config.yaml
encoder_arch: "mobilenet_v1"
model: "encoder-decoder image transcriber"
dataset: "seven-segment displays showing three digits"
train_examples: 48750
image_size: 48
crop_scale_min: 1
horizontal_flip: false
translate: 0.12
tokenizer: "char"
vocab_size: 15
encoder_norm: "batchnorm"
encoder_activation: "relu"
encoder_depths: [2, 2, 4, 2]
encoder_kernel_size: 5
encoder_stem: "single"
encoder_widths: [80, 112, 176, 256]
fusion: "cross_attention"
decoder_width: 128
decoder_layers: 6
decoder_norm: "rmsnorm"
decoder_norm_position: "post"
decoder_activation: "swiglu"
decoder_mlp_ratio: 4
decoder_head_dim: 64
decoder_fused_qkv: true
decoder_bias: "none"
decoder_qk_norm: false
decoder_parallel_block: false
decoder_inner_norm: false
decoder_drop_path: 0.15
decoder_positions: "learned"
decoder_cross_attention_every: 1
decoder_tie_embeddings: true
init: "kaiming_normal"
residual_init: "scaled_by_depth"
optimizer: "adamw"
learning_rate: 0.0025
beta1: 0.9
beta2: 0.99
eps: 1e-06
max_steps: 13000
batch_size: 256
epochs: 68.3
lr_schedule: "cosine"
final_lr_fraction: 0.05
warmup_steps: 1300
weight_decay: 0.2
Rows from block 6 of the image encoder, named by matrix and row number. Each number is 500 + 25 x the weight over its row's rms, rounded and kept within 0 to 999. All counts start at 0. Numbers have three digits each. After the name is the row's rms in percent of the matrix's.
# conv: pointwise conv (encoder.blocks.6.conv.weight, 176x176x1x1), inputs 88-175
conv.89 097:522537495485439447518493461483473494493504496508491495464491500489516491469463488456422490467506506499503531522512466491509535505514540470511520505462487476489478484467524494462513510459511512480486469464463530480539483502447473494530509465494504419461482501514474
conv.90 094:552511507506467441460454465467484497506487503500481479483525476519473471497517473509449510500498469483490510501535516551466477486517520482517502501498524476492486473493541500496482531446492517524479497486462471465526523477500493512502487499465511495505487429489524
conv.91 101:477488530509514466488518515502435488470516503560515523481490501465499474474536500444487460486501472515490474518485478447471507494523551492513494532539505463510519437495485534469569462483462505506465468493536489508502479506526507489523485509522518472443521478495498
conv.92 095:519524541496493470469521469518494523549492532477496478493524496558517501499486481493514524554461493515548560472482487501500455524549517482510481487517466483514510552508504496469432526504514502523529472504518451487510490537508514517479543491544512504468503486467525
conv.93 105:491480530500474483530495513496448503484494503497514436470534499491489522471493514487453491497517534501509502528489478472469488479497512467522522522485492455521496484489508530503518502471450468462483520474468515499515500483453477493520463480490497416511461495527456
conv.94 106:542486490472499482519483492490459467489527455503495495486508497511518477507533488505469455506535437520523530505487476529485520478479507418519467529497512509451489515466539513492445513496490553518497493515479450507511515491468502508484458491489491470490481451521480
conv.95 108:487509506506476466505429529494474505525485487498498484423470507469455470443477487462483492468479478446545526501542494504467499480508517493462557487488519501505507507493563522525507491500497499474456468490511555505514538462495507500466529489468505504467475490481505
conv.97 109:471489538489477467519506468516537501516494485484465506444478508473478493437518502490496487502498541495514512532497496504452481512485510513475487530470446452532479511501470500490490466510534455518512510453495480499494490499457493513535490486488473474495468500494465
conv.98 097:463513528503494469472485502489477486539501515493500498518513518493509496491492510519520520531495507474490497498490513512490502521526476553500492566577471502485506526503449478513517509501497468522516513502555521494471511540520489487491506538519508495513482474452492
conv.99 097:543517476517516453484498524538535477522491556526501473452435446497505500480525507472441484493507536474534497519488494464496451539522484466480451503495497503521478520522513482502548548482519508526472501509502444500528510468533522513488488479500494509478525474502518
conv.101 097:493509518506501523482455541481463481453487523525495526495506471489494481476527501465502517492479538494440523484469508518500512472528501479486489482488493502520439462500499486502500521524491540476515487514447495482476531534521512485469463485497499504451489532483492
conv.102 085:517512470521471477498520516489568491517529491484529485492511465472508493482483510472444497474533524484524489525513516493491444507520538502493496491509480496512527530547483507495463522465537495522464495511537504501481473501518506519487507525493474476459508485533545
conv.103 100:506514528498549486476498463515495523542503521496485491533508486480517504523501464490514499506458503488530489471486532523510485529532466527501514507485471508529478521504461495482496483520496517543489477482529530503484521527555537528479484528515502524494476487510530
conv.104 096:485540526496502483476492457474489467499464472523475483471462449490472483491506441485474497508473528476486519521512488475538496528543496504529493493495479504521503469483461492457521480496449509493509450495513491484457488517521533520489537509509496534482493487462524
conv.105 102:460473478494452501503460542519500519491464508498455479513460500445445482513512490449463486470481515465514502506511518463460537504527470472510532457464501505531479525493535531525503491486462483479475504518464497499506472433517509494499531533422519508472497519490499
conv.106 092:463476514494529513492506562497530477453477479551505524514518479494500478497486491466500474503528512511517503520502567480566500469503506475494493498520479534543464490518495512501554467535479491504484489490478480498465495504517483471511519519499508484460536542494501
conv.107 097:473527537500468490504458470516507489480536493543489509485501503468483513467520498495489463526481512487490515494466467506495530510508463495517507561488503483494436490518502526472504501523468523553493528492521451504468512515502482506526486494466512480482515474493478
conv.108 089:497485510505465471494477490493520480494432526464494510465491509489469510477492472495530552517486472482541488526532530492510479505492487527507518499519491500471498539496514469522488513499497454505485463510512515542473502531537502481501508492496524553473506484451503
conv.109 106:512485495493501430534527463492488490515514501467498522468513511485494544490506557480471501527523497464541508527479469480495492507490505469526461503524474463494487528512492498457461516457494522517499490481532477500476508525470483515516463498494510456436485486529505
conv.110 107:476519480499461487509487479538450559489469496498510502443543489515481478456451485449499504489465509512516514516514482492469500516477482473514561547483563495527503499512546513547480488491493514526477495510466545485476522480509473485526512458474524511465504504515473
conv.111 115:534528474502450474446461415491501508509491507507493490510505507496446438514471517503502511480502470498508517488480480537481484509495464515514555518494518477482499496494583488526507510488513511534479502480489524483505564461462470498515488497433482489478477480510469
conv.112 088:499487512488518502478482505476519484498474518566504492496424444502504483502529490511438483496511502495502485495499504497503456519545506445508479506489490492508515479506510485518570526479483500494457473512504465522531503471541498517469486500487471513495548445497519
conv.114 117:498511477496467451495471420508458529513506462509528494461511499460454493457479485470496492490499471507531533504512473524469513511494470496472543518477545477491511478521512539516495470487484501514492487495475503470520500465486480506517483490436477488464507515518444
conv.116 100:487495482529485493506499525508477511463476548482508481487523524458485482510512507514497510500507478506482479457529504507494504491470480506480562487473519506449502501506539519565480507523520483531487532485461573500519493446489434496484469485460467481499506498492455
conv.117 094:464505492508484529541522535466497512503491511469497517522451476525494505506506475532524478514499439487498483496508542517473492486528494526506479486542467523497515502499479479512490477480483462492509511468530479504446550549509514494483500577517488520453499495498513
conv.119 092:499491535518516468482479525521483507501456491515483494452419485504522471438522484517504505514518493509514501528479493529496487494459485492462489513467487520511487475510488513512521470489460502484515503526491444492494524497506493500498466476500501525474505488459507
conv.120 097:502489494502457454473502512508505533495531483485482492435494505486501473454518556461440474490536543522531497520508472502513472491521519473472483497471499533524511500501511489484475528474520486521473489503478498518518515476501503516523498474520502453471489480501523